Weights of a small sound classifier.
Model: 5.42M parameters, log mel input, arch transformer, norm layernorm, layers 12, width 192.
Training: nadamw at rate 0.0021, batches of 64.
Data: trained on songs of 200 made-up bird species, synthesised, often over outdoor noise, 39062 training examples.
Rows from block 9, named by matrix and row number. Rows with one number belong to one neuron. Each number is 50 + 10 x the weight over its row's rms, rounded and kept within 0 to 99. All counts start at 0. After the name is the row's rms in percent of the matrix's.
# gate: MLP gate (model.blocks.9.mlp.gate.weight, 512x192), inputs 0-47
# fc1: MLP up (model.blocks.9.mlp.fc1.weight, 512x192), inputs 0-47
# fc2: MLP down (model.blocks.9.mlp.fc2.weight, 192x512, transposed), outputs 0-47
gate.288 112:39 50 50 58 56 50 51 50 37 50 41 49 47 57 38 50 44 50 43 69 46 50 45 50 69 50 44 41 58 46 46 35 50 57 52 50 50 39 36 47 26 32 34 68 50 52 60 50
fc1.288 125:41 66 21 50 58 50 41 70 58 50 38 49 41 60 47 63 37 50 50 50 50 50 50 50 50 50 54 40 61 57 61 50 50 56 51 56 56 50 50 53 33 29 50 59 50 50 43 45
fc2.288 115:42 50 27 58 55 47 66 54 67 50 56 38 50 50 38 50 50 44 34 50 50 31 35 65 50 50 46 60 50 15 50 48 65 45 43 56 50 39 40 50 33 44 44 48 50 45 70 57
gate.289 097:41 44 50 48 40 47 50 64 50 55 50 54 50 51 50 50 50 58 31 50 30 41 59 50 50 33 40 45 36 50 72 60 50 69 46 50 63 75 56 48 50 50 53 50 27 60 56 66
fc1.289 092:50 33 47 50 50 42 50 50 58 52 47 43 34 66 32 32 50 50 73 50 50 09 50 50 46 50 58 70 50 50 37 44 50 50 50 50 48 45 32 47 50 50 50 68 52 50 40 50
fc2.289 094:50 50 62 57 49 60 78 58 52 50 50 52 50 50 44 49 30 60 70 50 50 35 51 50 45 49 50 55 57 50 51 50 44 50 55 50 50 55 33 40 50 20 64 61 50 64 68 39
gate.290 109:26 38 53 50 36 40 50 40 37 86 50 55 50 53 50 33 56 44 45 35 50 38 50 48 42 40 50 44 50 40 54 54 53 32 50 50 63 45 57 44 68 66 53 38 79 46 50 59
fc1.290 115:40 70 45 50 50 50 58 50 52 60 50 42 36 29 41 50 50 45 49 51 57 51 39 53 48 47 49 57 32 77 45 50 40 31 41 35 48 41 50 48 70 51 66 39 64 63 50 66
fc2.290 109:29 54 54 50 47 44 43 33 50 73 39 40 34 50 50 84 53 31 50 55 55 41 41 28 48 53 49 48 26 50 51 37 50 50 52 59 50 53 52 50 67 49 80 50 54 50 42 68
gate.291 083:50 50 39 55 50 54 65 61 35 50 50 61 67 50 30 47 50 42 50 50 54 45 50 37 50 52 48 41 46 42 50 67 49 52 44 78 44 50 48 44 28 54 50 50 50 48 45 41
fc1.291 064:47 18 78 66 50 58 51 35 78 53 50 57 54 54 66 50 44 50 50 32 72 50 50 47 57 35 59 50 38 50 56 50 50 44 50 52 56 50 50 50 50 48 26 46 44 67 50 50
fc2.291 067:34 50 50 53 50 46 57 35 71 37 53 50 52 49 75 50 48 50 50 48 57 50 50 51 27 50 52 59 55 50 50 50 43 50 35 55 50 50 47 50 48 50 52 50 50 62 55 50
gate.292 111:50 41 50 64 45 38 54 61 49 60 45 79 47 44 58 58 47 50 57 51 43 50 55 48 39 40 59 38 43 50 50 41 57 44 36 66 26 50 32 46 50 50 47 50 51 36 30 47
fc1.292 079:50 62 50 50 59 60 50 50 32 58 57 50 50 48 27 47 67 78 54 54 39 37 58 50 50 50 74 50 50 50 45 62 52 50 55 51 37 32 50 51 50 50 50 27 66 50 43 41
fc2.292 081:50 50 50 28 31 50 47 51 50 40 67 43 41 55 33 26 47 42 47 43 56 22 57 54 50 60 50 50 19 50 50 45 50 58 50 50 50 43 53 50 50 68 33 42 43 75 50 48
gate.293 095:50 47 53 46 44 66 54 66 51 50 49 73 50 38 68 65 55 63 50 37 50 44 48 45 45 53 54 60 51 50 50 41 50 50 28 61 50 50 50 39 38 51 54 39 50 52 61 61
fc1.293 104:39 50 35 60 60 50 50 49 58 40 65 42 50 25 70 48 50 47 50 50 58 50 45 69 42 52 59 55 42 38 40 56 46 59 50 58 50 50 44 54 74 45 45 50 69 50 59 42
fc2.293 100:42 39 50 50 43 60 50 63 50 50 65 60 41 40 52 42 50 50 44 42 44 50 51 54 50 50 41 50 50 55 50 71 38 50 46 58 50 63 53 50 41 50 51 50 50 60 70 82
gate.294 124:63 37 68 44 50 42 50 43 55 55 54 71 47 50 59 41 57 50 50 50 32 50 66 40 50 45 58 35 59 50 62 50 65 62 50 45 65 61 48 52 22 50 50 57 50 49 45 45
fc1.294 139:62 64 52 51 50 53 50 46 50 65 39 57 69 38 41 51 50 71 26 51 58 40 50 61 50 42 50 34 50 50 45 36 50 38 35 69 32 50 38 37 42 60 46 23 61 73 43 46
fc2.294 127:66 50 52 45 50 37 50 40 46 50 50 50 46 49 39 50 35 65 33 63 50 42 50 62 64 38 39 42 33 44 44 41 40 60 63 37 50 50 55 42 36 58 49 50 51 46 52 41
gate.295 087:50 50 48 45 50 38 67 50 50 57 50 57 53 50 50 53 45 43 49 50 53 54 50 62 39 50 50 50 50 50 50 50 43 50 30 67 21 46 51 50 39 50 12 60 34 50 47 64
fc1.295 069:49 47 61 36 80 50 67 50 50 55 50 50 50 48 50 50 50 65 38 38 50 35 55 24 50 50 61 50 50 34 72 50 66 50 50 50 50 58 57 41 33 50 50 50 50 50 39 50
fc2.295 076:44 36 50 50 50 50 50 47 32 50 41 50 50 38 54 64 40 39 50 50 50 50 53 55 31 50 50 50 62 61 42 50 73 62 27 40 39 58 56 60 22 64 41 54 50 75 50 50
gate.296 082:24 56 40 60 50 68 50 50 50 50 50 37 39 50 50 49 69 61 56 52 50 45 56 57 43 54 50 50 72 55 50 49 41 48 52 33 50 25 50 50 56 57 50 32 50 66 50 27
fc1.296 061:22 46 68 37 43 50 31 50 53 55 43 49 50 52 50 53 50 50 60 60 57 36 61 52 49 49 39 50 38 50 50 50 50 50 36 59 40 63 50 50 47 53 66 47 50 61 50 50
fc2.296 062:50 50 50 50 50 58 50 63 41 50 74 50 55 51 42 51 31 50 66 55 31 38 63 54 53 40 35 50 50 50 50 50 40 64 43 66 50 53 50 37 33 58 54 50 50 51 88 44
gate.297 113:57 42 64 38 45 62 32 51 50 51 34 54 43 52 75 49 65 38 51 50 45 61 50 39 50 50 59 30 51 50 56 44 50 84 43 43 49 50 50 42 50 50 41 82 51 46 35 54
fc1.297 115:46 44 57 36 54 41 52 38 52 35 52 56 51 60 42 51 48 70 50 35 33 14 45 39 38 50 54 53 50 50 46 59 50 51 50 49 51 38 42 48 39 65 79 37 50 50 50 39
fc2.297 107:50 50 75 62 69 53 63 44 50 49 59 50 44 71 50 50 41 50 52 65 52 50 58 50 22 45 58 66 49 50 71 63 45 41 58 47 27 50 32 41 73 50 48 82 55 47 50 25
gate.298 112:48 41 61 50 49 50 46 56 32 50 32 64 50 38 68 66 60 51 31 57 61 67 38 50 50 51 57 28 70 65 64 50 40 76 38 51 64 57 54 55 50 52 30 50 59 49 50 61
fc1.298 130:50 50 61 50 50 54 47 41 50 50 42 49 43 46 49 58 58 30 34 50 52 59 50 50 46 50 58 21 73 50 50 34 36 67 50 50 63 69 57 63 48 42 32 50 46 61 54 62
fc2.298 129:50 39 25 49 39 34 39 50 45 57 50 50 47 51 35 50 68 33 26 50 50 65 26 39 66 47 61 41 50 47 59 50 49 48 34 50 50 50 50 50 50 63 37 50 59 49 50 61
gate.299 099:50 41 50 56 50 50 50 50 50 50 57 51 50 50 42 44 40 49 63 37 57 47 68 35 46 50 72 60 58 52 65 79 50 51 65 30 56 50 64 39 59 50 43 50 50 50 50 46
fc1.299 107:50 57 59 46 57 50 50 48 50 42 50 73 33 50 61 53 59 74 50 50 38 50 50 49 50 50 50 56 26 72 50 36 54 50 50 59 41 50 49 50 50 50 50 58 26 70 58 50
fc2.299 109:50 50 49 45 47 50 50 50 71 50 48 50 48 50 50 68 38 53 34 60 50 50 50 69 43 57 50 75 47 50 50 36 50 37 40 64 32 59 65 52 50 66 50 70 50 61 54 60
gate.300 081:26 50 44 50 28 38 56 63 49 50 50 50 44 48 50 50 50 50 58 50 22 50 62 54 38 50 57 37 50 46 58 53 63 50 24 50 59 50 61 50 46 49 50 30 50 54 49 50
fc1.300 086:50 45 33 51 50 39 50 50 33 53 33 50 50 70 50 33 35 50 62 69 50 51 50 57 50 48 50 64 20 51 50 60 50 42 65 61 46 50 50 45 34 50 32 50 50 43 75 42
fc2.300 089:52 43 57 55 26 50 57 50 51 50 50 73 64 45 50 45 28 56 35 48 50 43 50 47 44 39 43 50 47 53 50 40 69 51 40 55 50 50 76 48 36 49 45 50 40 55 50 50
gate.301 099:34 42 38 53 47 42 60 50 53 43 50 50 50 49 50 50 58 69 50 61 50 42 49 59 39 25 59 50 50 42 40 49 70 50 37 50 32 57 37 68 23 50 36 57 42 50 50 41
fc1.301 102:38 36 55 50 54 50 68 50 32 51 50 50 49 72 54 54 47 68 41 66 26 59 56 29 64 50 60 50 33 50 50 60 64 50 48 40 50 38 50 50 41 60 48 57 53 31 61 48
fc2.301 097:50 59 50 39 57 72 75 61 41 50 52 55 50 55 50 53 50 50 50 50 50 50 62 44 35 56 61 16 37 50 54 50 59 50 50 54 34 42 54 74 40 69 50 67 41 31 55 50
gate.302 096:28 43 50 50 57 45 50 47 49 61 29 41 59 53 52 55 38 65 46 63 09 43 66 51 50 35 50 42 53 44 43 50 46 51 41 35 50 50 50 67 32 45 50 55 56 55 50 50
fc1.302 083:27 55 50 52 55 32 48 42 75 51 38 32 40 50 25 50 64 69 50 48 15 50 51 50 50 50 50 57 50 55 50 47 56 63 57 49 65 50 39 50 39 38 44 72 50 51 68 50
fc2.302 083:44 70 61 50 62 50 50 53 50 46 50 50 50 33 50 45 50 42 50 39 45 47 66 48 36 60 47 50 66 48 45 49 61 50 23 56 50 62 49 45 33 57 75 50 50 50 50 50
gate.303 105:51 58 32 47 43 52 58 50 50 56 60 44 50 54 56 41 50 78 50 52 50 50 50 50 50 50 50 53 50 36 50 67 61 52 50 56 56 41 31 28 50 62 45 50 61 39 50 33
fc1.303 119:42 50 50 50 56 48 50 28 30 50 54 50 71 50 33 50 62 50 62 50 41 45 53 32 60 50 50 50 36 50 47 60 73 40 50 53 50 41 50 50 56 33 50 50 50 50 36 58
fc2.303 112:26 43 70 44 65 65 47 40 28 42 50 64 65 50 43 50 50 48 50 50 50 50 50 61 34 50 34 41 57 60 49 50 49 33 67 58 40 38 50 50 50 32 50 47 51 60 41 52
gate.304 103:38 42 72 49 56 35 70 18 54 50 39 58 45 62 53 50 64 50 67 51 32 50 65 38 41 56 38 55 78 49 57 40 54 50 50 47 47 50 50 44 27 29 50 72 50 43 50 50
fc1.304 070:36 34 56 50 57 28 52 50 46 53 45 50 61 50 28 24 50 45 62 57 34 59 50 42 47 50 39 50 73 29 48 50 61 50 50 34 59 50 58 50 44 35 57 70 50 50 46 47
fc2.304 075:49 58 55 36 51 77 38 66 64 50 63 50 60 42 34 40 49 48 62 29 50 52 38 43 61 45 42 61 62 54 35 50 68 24 50 60 32 50 33 45 50 43 42 50 57 50 55 50
gate.305 105:50 47 50 50 50 50 40 61 50 50 64 43 52 50 50 69 54 50 45 60 50 50 63 50 61 45 43 55 50 35 50 50 69 55 50 50 51 47 44 72 63 50 32 60 36 50 61 50
fc1.305 116:56 38 58 50 50 52 60 74 28 49 50 66 50 50 65 50 52 50 69 46 56 50 50 64 49 55 40 62 50 48 41 56 50 47 45 43 67 43 50 61 50 33 43 50 38 50 62 76
fc2.305 105:50 60 55 56 50 53 54 57 50 50 42 57 60 48 25 16 57 43 51 60 53 63 50 57 54 45 50 50 42 51 58 53 34 50 50 58 71 37 52 50 50 37 57 69 42 50 50 69
gate.306 109:50 63 65 73 49 65 50 50 48 50 59 57 36 50 50 50 42 50 50 47 48 62 49 50 53 50 57 49 66 50 50 43 55 69 53 44 47 39 58 56 66 40 35 41 48 43 66 53
fc1.306 056:50 68 50 50 50 40 50 37 50 35 57 50 50 33 26 50 37 50 51 63 50 61 54 50 73 31 43 54 43 27 50 70 50 50 46 50 35 17 50 37 45 50 58 50 28 35 50 51
fc2.306 054:66 50 62 33 46 50 50 63 69 50 50 50 50 50 50 58 26 59 50 59 51 54 50 61 50 50 50 50 46 50 50 49 23 48 50 50 53 47 50 51 30 40 50 55 50 59 50 50
gate.307 075:65 43 50 41 43 50 40 56 50 49 50 50 35 29 53 50 50 50 50 41 40 36 50 68 22 50 68 56 19 50 50 63 46 53 40 50 45 50 50 46 51 55 29 50 57 50 73 51
fc1.307 065:51 50 50 50 48 56 42 42 32 50 50 58 29 61 70 62 62 71 39 50 37 38 43 42 39 59 36 50 50 50 65 48 50 43 46 50 50 50 55 44 50 68 67 47 59 36 60 57
fc2.307 066:50 50 50 50 50 59 50 62 50 50 50 48 56 39 50 35 59 50 65 40 50 50 50 50 50 59 30 38 28 36 46 41 50 55 39 36 50 38 51 50 50 50 50 54 65 50 59 43
gate.308 078:48 50 63 80 50 50 62 51 50 50 31 50 55 52 49 50 61 40 37 23 27 50 50 45 40 50 47 37 47 32 48 37 50 42 50 40 58 21 51 50 38 66 57 50 62 50 40 74
fc1.308 065:50 44 50 50 50 50 52 50 50 50 43 45 41 75 62 59 41 50 49 84 38 62 26 24 61 50 48 64 50 50 50 49 50 50 50 42 50 45 50 46 50 50 16 67 55 41 51 52
fc2.308 076:50 38 50 50 50 50 66 50 38 61 50 87 50 50 50 50 58 50 47 50 50 39 50 40 39 66 50 50 50 57 48 50 34 59 26 50 54 62 50 59 31 50 50 34 59 50 50 50
gate.309 080:53 37 50 44 71 58 50 44 48 37 34 58 50 50 44 73 50 53 41 34 50 35 62 50 42 46 58 46 49 41 60 29 60 59 60 50 52 50 41 44 51 67 67 44 36 39 50 58
fc1.309 071:50 42 50 50 61 50 42 28 35 35 50 45 34 59 42 50 53 24 50 48 52 32 23 31 55 53 62 52 53 46 50 46 61 63 62 49 58 50 50 50 49 71 55 50 50 47 50 30
fc2.309 066:47 50 55 47 50 79 53 50 43 48 51 50 50 76 59 50 50 44 44 61 41 50 46 52 81 37 57 57 68 50 53 50 50 55 56 50 44 57 66 50 56 50 50 50 46 27 58 50
gate.310 118:32 41 50 56 49 49 54 55 50 76 43 48 50 50 39 50 50 50 58 50 56 43 53 50 35 50 62 28 50 38 60 50 67 34 24 50 40 41 50 50 57 54 57 50 50 50 39 60
fc1.310 128:29 50 62 50 47 46 56 47 50 50 59 55 60 44 53 50 37 45 70 50 46 50 33 36 50 56 41 50 69 51 45 52 50 50 50 30 56 50 60 43 61 41 50 45 54 52 38 61
fc2.310 131:62 42 66 38 63 55 50 49 51 56 47 47 48 51 50 50 70 38 50 68 32 47 50 36 50 51 34 40 69 42 50 57 50 50 50 50 35 43 50 41 59 50 46 50 56 35 50 50
gate.311 103:50 52 48 55 48 50 51 57 52 38 50 42 29 53 50 77 51 50 53 46 51 46 50 50 52 64 50 40 42 62 48 34 36 74 39 50 73 50 24 46 42 36 47 50 35 50 68 50
fc1.311 086:57 50 48 51 30 57 41 53 44 50 29 61 42 50 49 50 72 50 50 49 50 56 55 41 54 73 38 43 31 45 66 50 34 51 50 62 64 50 50 38 30 53 50 49 46 50 77 50
fc2.311 088:48 50 50 50 43 50 25 47 50 60 43 33 24 50 50 50 58 50 74 64 52 59 50 46 74 50 33 49 48 48 50 62 41 50 50 54 50 53 43 54 42 54 50 65 64 51 72 48
gate.312 101:50 50 50 69 47 54 49 50 66 26 59 50 64 50 50 52 67 35 47 66 43 50 53 50 61 48 50 64 69 53 28 47 50 50 50 44 50 50 37 43 35 43 40 51 54 50 48 79
fc1.312 109:32 50 44 51 50 27 54 35 50 48 50 50 54 34 30 66 44 50 52 67 50 42 50 50 52 44 35 41 50 47 60 54 50 50 65 51 68 31 56 50 56 43 50 58 50 47 50 50
fc2.312 111:35 34 25 50 42 50 52 44 45 62 54 29 56 29 32 67 58 65 62 43 36 50 68 42 39 50 36 53 53 50 50 57 50 52 50 50 54 45 50 50 50 58 48 50 45 54 36 45
gate.313 069:24 63 30 44 45 50 49 50 50 50 46 51 50 39 50 46 50 50 50 52 60 44 62 50 50 50 50 39 50 50 48 50 50 52 50 50 33 37 43 50 36 40 50 71 50 50 72 50
fc1.313 064:41 48 47 52 50 52 50 77 50 55 64 44 49 50 50 36 50 58 50 40 50 25 51 45 50 43 55 43 50 61 75 50 50 50 59 38 60 50 41 50 48 50 50 50 50 64 50 50
fc2.313 065:58 48 55 36 62 44 59 43 50 50 31 50 43 61 41 50 60 53 51 47 50 69 50 50 50 50 43 50 62 64 31 65 59 54 50 50 50 47 50 45 51 69 35 43 39 51 52 41
gate.314 085:62 46 36 50 55 53 56 50 50 50 47 54 48 49 31 48 66 50 50 50 51 61 50 50 50 75 71 58 45 40 54 48 44 42 33 51 50 41 53 50 42 64 56 50 66 26 46 50
fc1.314 081:33 56 38 50 50 62 54 40 53 46 47 28 41 41 64 50 50 27 72 55 46 61 50 50 56 67 36 34 45 47 50 46 48 61 50 41 50 59 50 54 57 28 54 52 33 37 50 37
fc2.314 080:46 77 50 50 39 50 24 67 83 43 50 50 37 49 61 35 54 52 50 54 50 45 50 50 60 50 53 32 50 47 50 69 50 56 45 50 70 58 31 75 51 50 64 37 71 50 58 66
gate.315 107:62 50 51 50 58 61 50 59 52 65 29 50 50 50 65 73 50 54 60 15 50 67 50 43 50 30 87 25 50 50 62 50 50 50 31 50 39 53 40 47 50 50 52 50 39 55 50 50
fc1.315 111:50 58 53 50 57 69 52 50 46 50 61 57 66 26 48 58 49 57 48 50 50 50 50 63 50 50 50 50 50 65 53 50 49 35 42 50 26 31 31 48 65 46 66 34 44 63 69 50
fc2.315 111:50 59 50 52 65 29 74 50 57 45 66 43 50 50 66 74 50 38 51 50 44 44 51 54 50 49 70 57 50 59 50 50 53 20 44 54 51 50 50 50 68 50 71 59 46 50 54 44
gate.316 115:49 57 57 50 50 50 58 38 21 50 50 50 30 68 50 62 78 52 46 50 53 46 56 50 50 50 60 44 60 50 74 50 40 58 67 48 66 49 52 48 63 43 42 50 73 36 47 50
fc1.316 116:40 37 52 32 39 31 50 50 62 59 43 52 50 50 50 42 50 33 50 69 38 77 38 63 50 50 50 49 50 43 38 31 59 60 30 44 33 68 50 50 50 50 27 66 50 68 48 50
fc2.316 116:50 49 29 31 52 50 30 55 50 50 40 50 74 43 37 56 40 55 45 61 47 78 38 40 76 55 46 50 50 50 33 48 50 54 26 64 29 50 35 46 39 50 56 32 54 52 50 50
gate.317 095:49 46 57 55 75 50 50 50 50 53 55 50 50 41 49 46 72 48 39 55 31 67 60 62 43 39 46 36 50 50 62 70 50 54 50 53 78 50 57 50 50 41 37 50 51 50 54 50
fc1.317 073:50 50 50 50 35 40 53 50 40 50 53 50 64 50 39 63 50 42 50 68 60 42 54 45 34 53 50 66 29 50 50 50 53 33 41 50 37 50 50 46 57 50 50 60 39 49 59 56
fc2.317 076:50 50 56 50 64 50 49 44 51 48 50 50 50 53 50 64 38 42 50 50 50 52 54 57 56 38 49 66 44 50 44 30 34 33 50 50 53 50 50 46 31 51 68 46 58 45 95 22
gate.318 092:50 50 50 57 55 50 50 42 50 63 53 46 37 50 49 64 63 69 36 50 50 50 52 28 62 44 50 55 26 53 50 72 50 61 32 50 50 44 50 62 50 50 45 44 69 46 60 42
fc1.318 100:50 50 60 40 62 45 50 59 63 54 50 57 43 46 55 67 68 32 58 50 33 50 50 66 50 48 50 39 50 32 50 32 53 50 50 61 63 50 50 50 49 47 32 50 37 45 41 62
fc2.318 104:50 51 50 38 50 53 43 50 64 32 50 50 64 42 36 66 53 50 68 48 50 50 36 56 50 34 43 36 44 50 52 47 28 80 57 73 35 49 43 50 48 45 50 48 55 40 40 53
gate.319 072:50 47 50 61 58 50 47 45 50 50 46 49 50 47 50 67 62 50 49 69 63 52 42 46 45 50 55 29 54 62 50 46 50 83 42 61 50 50 54 44 50 41 37 41 50 42 53 50
fc1.319 050:50 50 82 50 61 50 50 43 50 50 65 50 50 69 67 59 51 50 50 39 57 50 40 64 50 50 40 43 50 36 50 50 50 55 50 44 50 50 50 50 48 35 66 51 55 45 50 38
fc2.319 052:50 34 50 50 50 39 50 35 50 42 50 52 54 32 23 58 50 44 49 50 50 42 44 58 50 50 54 63 40 50 50 50 66 48 50 47 50 74 40 54 62 50 50 64 50 52 50 55
gate.320 089:31 50 49 53 40 50 41 47 63 56 44 38 56 50 45 73 50 50 56 71 53 50 50 59 60 37 50 34 75 59 40 58 45 50 50 45 66 46 41 61 49 50 50 65 61 50 52 39
fc1.320 071:72 56 50 50 55 26 58 46 50 37 50 55 50 59 58 50 50 35 60 49 67 68 45 50 39 50 50 30 36 52 44 50 53 59 50 58 50 50 61 44 53 58 39 46 34 53 60 50
fc2.320 073:61 39 46 50 50 48 50 50 44 50 68 57 47 56 43 50 50 56 56 38 50 59 64 38 56 64 40 27 50 69 51 50 50 40 46 32 50 50 57 50 43 72 21 50 55 54 48 50
gate.321 087:53 50 50 64 45 50 58 48 50 53 41 52 50 40 43 68 37 50 50 50 50 50 51 43 67 72 50 50 50 50 67 71 49 55 50 50 49 50 36 54 51 48 67 48 41 37 50 46
fc1.321 084:50 52 48 38 50 50 25 50 50 59 55 50 50 50 50 55 50 63 50 31 23 50 56 66 48 47 50 48 71 50 60 50 28 50 35 50 50 46 50 51 52 67 61 34 64 62 50 50
fc2.321 087:73 50 50 49 41 45 57 45 50 50 41 64 56 31 43 50 65 71 73 29 63 42 50 50 41 64 43 59 62 53 50 50 50 69 50 50 57 50 41 45 46 59 62 49 35 62 43 53
gate.322 100:20 49 50 50 52 56 41 59 54 43 54 45 50 50 59 49 58 50 59 50 29 58 50 50 50 50 50 59 63 49 69 50 50 71 50 40 68 50 50 63 16 46 59 51 42 38 30 43
fc1.322 085:42 50 50 34 65 50 50 50 64 56 73 55 50 54 50 50 50 35 52 16 33 50 50 50 50 50 60 50 50 60 65 53 43 26 77 32 50 59 59 44 50 50 70 50 43 50 50 48
fc2.322 087:27 52 65 50 50 44 45 45 50 50 34 40 47 53 50 47 46 63 42 70 50 73 49 50 55 54 50 48 64 50 50 50 92 40 38 39 48 50 50 54 60 50 50 50 28 50 50 51
gate.323 116:57 50 47 51 60 50 73 63 33 57 35 71 44 58 53 41 54 48 50 41 56 57 47 50 50 64 50 50 50 45 50 54 63 47 26 46 37 34 43 50 20 50 33 50 50 45 50 50
fc1.323 074:50 39 91 50 38 69 50 48 50 50 37 28 67 42 50 50 37 49 50 35 50 38 50 49 50 40 50 50 50 50 50 50 37 50 50 50 50 69 50 67 62 50 50 69 50 46 50 50
fc2.323 078:50 50 50 50 50 50 50 61 50 50 52 50 50 50 50 26 74 50 50 47 37 63 62 46 44 50 69 50 32 50 59 34 50 62 50 62 45 48 55 37 50 51 50 50 50 60 50 50
gate.324 098:18 50 53 45 44 50 54 45 56 31 63 39 50 50 81 44 66 50 50 50 55 59 50 50 42 57 49 50 76 62 33 40 56 50 46 40 50 50 39 55 50 31 50 61 38 54 51 41
fc1.324 090:66 37 41 50 47 50 41 61 41 58 32 41 51 55 42 67 58 62 50 50 27 44 50 41 41 36 59 25 50 42 57 50 60 48 46 67 62 44 64 59 35 50 49 39 50 50 50 43
fc2.324 094:77 72 33 46 67 50 64 50 42 50 61 50 32 50 35 50 30 46 71 59 50 47 54 40 51 50 48 43 27 50 50 38 59 30 47 48 50 50 41 64 53 64 36 72 50 42 57 43
gate.325 093:54 50 59 61 54 50 42 51 31 38 50 47 54 44 76 50 50 45 50 50 39 54 41 50 32 50 50 51 42 64 50 50 57 54 50 28 50 50 44 50 50 50 28 47 43 47 71 52
fc1.325 098:50 46 45 58 51 50 50 50 44 60 56 51 56 46 57 47 38 50 53 36 45 41 45 65 47 68 52 68 36 32 50 50 61 50 50 45 47 50 50 58 70 57 60 50 35 56 47 58
fc2.325 097:48 50 46 41 50 52 50 45 63 56 50 39 68 48 39 34 61 39 39 59 50 63 55 50 52 36 50 50 44 38 40 45 50 84 50 48 50 47 57 30 53 50 46 65 71 50 50 52
gate.326 065:78 67 45 50 37 64 45 42 50 65 61 48 58 50 66 57 55 42 50 42 41 55 71 69 50 50 38 47 59 50 48 40 47 66 53 50 46 58 43 60 57 44 50 49 41 50 50 63
fc1.326 043:70 37 45 50 50 54 67 50 53 50 50 63 50 50 50 50 50 62 58 57 50 50 50 38 50 50 50 35 44 50 52 39 50 50 50 77 58 50 50 50 50 39 53 45 61 49 34 38
fc2.326 048:50 50 70 50 59 36 50 50 46 50 50 51 50 50 50 50 49 43 59 50 50 50 61 42 36 46 50 52 50 50 30 42 76 45 50 46 25 41 23 57 50 50 59 50 27 50 67 34
gate.327 095:40 50 50 59 40 54 51 50 29 66 16 50 50 41 47 50 50 61 27 50 39 45 49 50 51 39 73 42 53 50 43 43 34 60 50 56 71 49 50 51 40 66 30 48 47 66 53 50
fc1.327 101:50 31 43 19 75 54 70 41 50 46 50 38 67 73 50 40 43 50 55 55 53 44 50 50 50 50 35 50 36 40 39 68 72 30 50 63 50 50 45 50 38 28 50 55 50 50 49 47
fc2.327 103:61 50 50 34 64 62 40 62 50 65 80 56 55 56 58 49 34 62 64 52 49 47 79 39 57 54 50 50 33 49 64 67 50 30 57 50 31 50 50 50 41 49 50 57 46 50 46 50
gate.328 111:50 65 60 35 57 65 68 53 57 44 70 57 43 39 67 66 55 70 58 50 40 57 43 37 50 46 54 50 50 50 44 50 52 32 50 37 23 45 45 64 45 38 64 50 50 49 61 41
fc1.328 117:61 65 50 50 60 50 55 66 67 35 58 50 38 50 62 50 50 50 63 51 36 71 50 50 54 50 57 36 50 67 50 48 50 50 42 50 32 46 41 48 36 40 50 50 45 51 73 38
fc2.328 113:18 57 49 37 45 39 50 50 58 50 57 65 42 38 49 41 48 62 63 56 41 62 50 64 22 49 58 30 42 48 60 32 57 50 51 40 35 58 40 64 50 50 57 67 50 55 60 35
gate.329 091:27 37 50 43 52 50 50 50 62 57 46 50 73 54 39 42 50 61 45 50 35 50 50 73 29 50 50 55 50 54 51 46 58 37 43 48 47 61 50 58 50 50 33 59 68 59 45 50
fc1.329 105:50 68 58 50 55 42 31 46 49 50 50 50 50 43 50 72 58 56 29 63 51 50 43 50 62 50 36 41 50 67 47 50 41 45 51 50 50 50 51 32 62 40 50 50 49 50 50 46
fc2.329 103:54 72 55 47 71 44 39 42 31 50 50 50 50 32 50 52 50 50 62 60 56 30 50 41 50 50 39 31 62 50 29 50 60 50 49 49 50 28 54 46 50 50 50 50 40 50 50 61
gate.330 103:50 41 49 52 43 45 52 50 41 47 24 58 59 50 32 62 63 76 37 58 50 67 40 59 67 63 70 42 50 50 44 50 50 74 27 59 50 31 50 39 35 78 39 60 50 50 31 68
fc1.330 126:45 59 30 41 60 43 40 44 51 57 59 33 34 61 52 50 64 42 65 54 44 48 58 46 50 37 50 38 49 44 58 67 50 32 69 36 44 56 50 63 50 50 43 62 35 64 60 50
fc2.330 130:58 71 50 29 44 50 45 50 66 57 50 36 50 57 56 45 67 54 57 50 74 58 58 56 41 50 29 50 46 50 50 50 30 39 54 37 54 75 50 50 43 42 67 53 42 31 51 62
gate.331 107:60 50 36 55 52 50 37 66 50 52 53 73 34 35 50 50 44 59 42 36 32 50 50 56 27 50 50 57 28 50 52 50 68 50 49 41 53 50 63 46 45 66 49 40 54 50 71 57
fc1.331 100:50 31 50 37 62 56 50 40 50 60 28 45 57 65 31 52 59 34 60 65 50 50 57 50 50 53 54 39 64 42 50 50 54 47 63 64 50 56 50 65 37 50 50 79 29 50 37 39
fc2.331 103:50 62 59 49 55 49 54 37 26 45 36 50 61 63 58 57 50 50 58 57 62 39 46 41 52 50 41 37 83 75 57 58 50 34 50 50 50 37 50 50 50 17 50 46 40 50 50 50
gate.332 106:54 38 50 50 50 35 57 40 63 50 51 41 49 50 65 39 50 51 50 39 43 38 50 50 27 50 50 69 43 57 57 58 50 50 29 50 46 56 36 47 36 50 42 68 50 70 50 39
fc1.332 111:47 35 56 50 74 49 51 38 50 43 59 51 69 80 55 50 50 66 50 56 39 36 65 29 52 28 50 50 43 50 63 70 74 50 50 52 38 44 50 50 50 37 61 50 50 44 50 52
fc2.332 106:50 50 45 40 68 50 71 50 56 56 50 50 52 58 68 50 50 52 50 50 47 57 59 37 62 65 50 45 56 39 50 61 60 20 50 50 50 50 55 58 54 55 64 50 50 41 49 50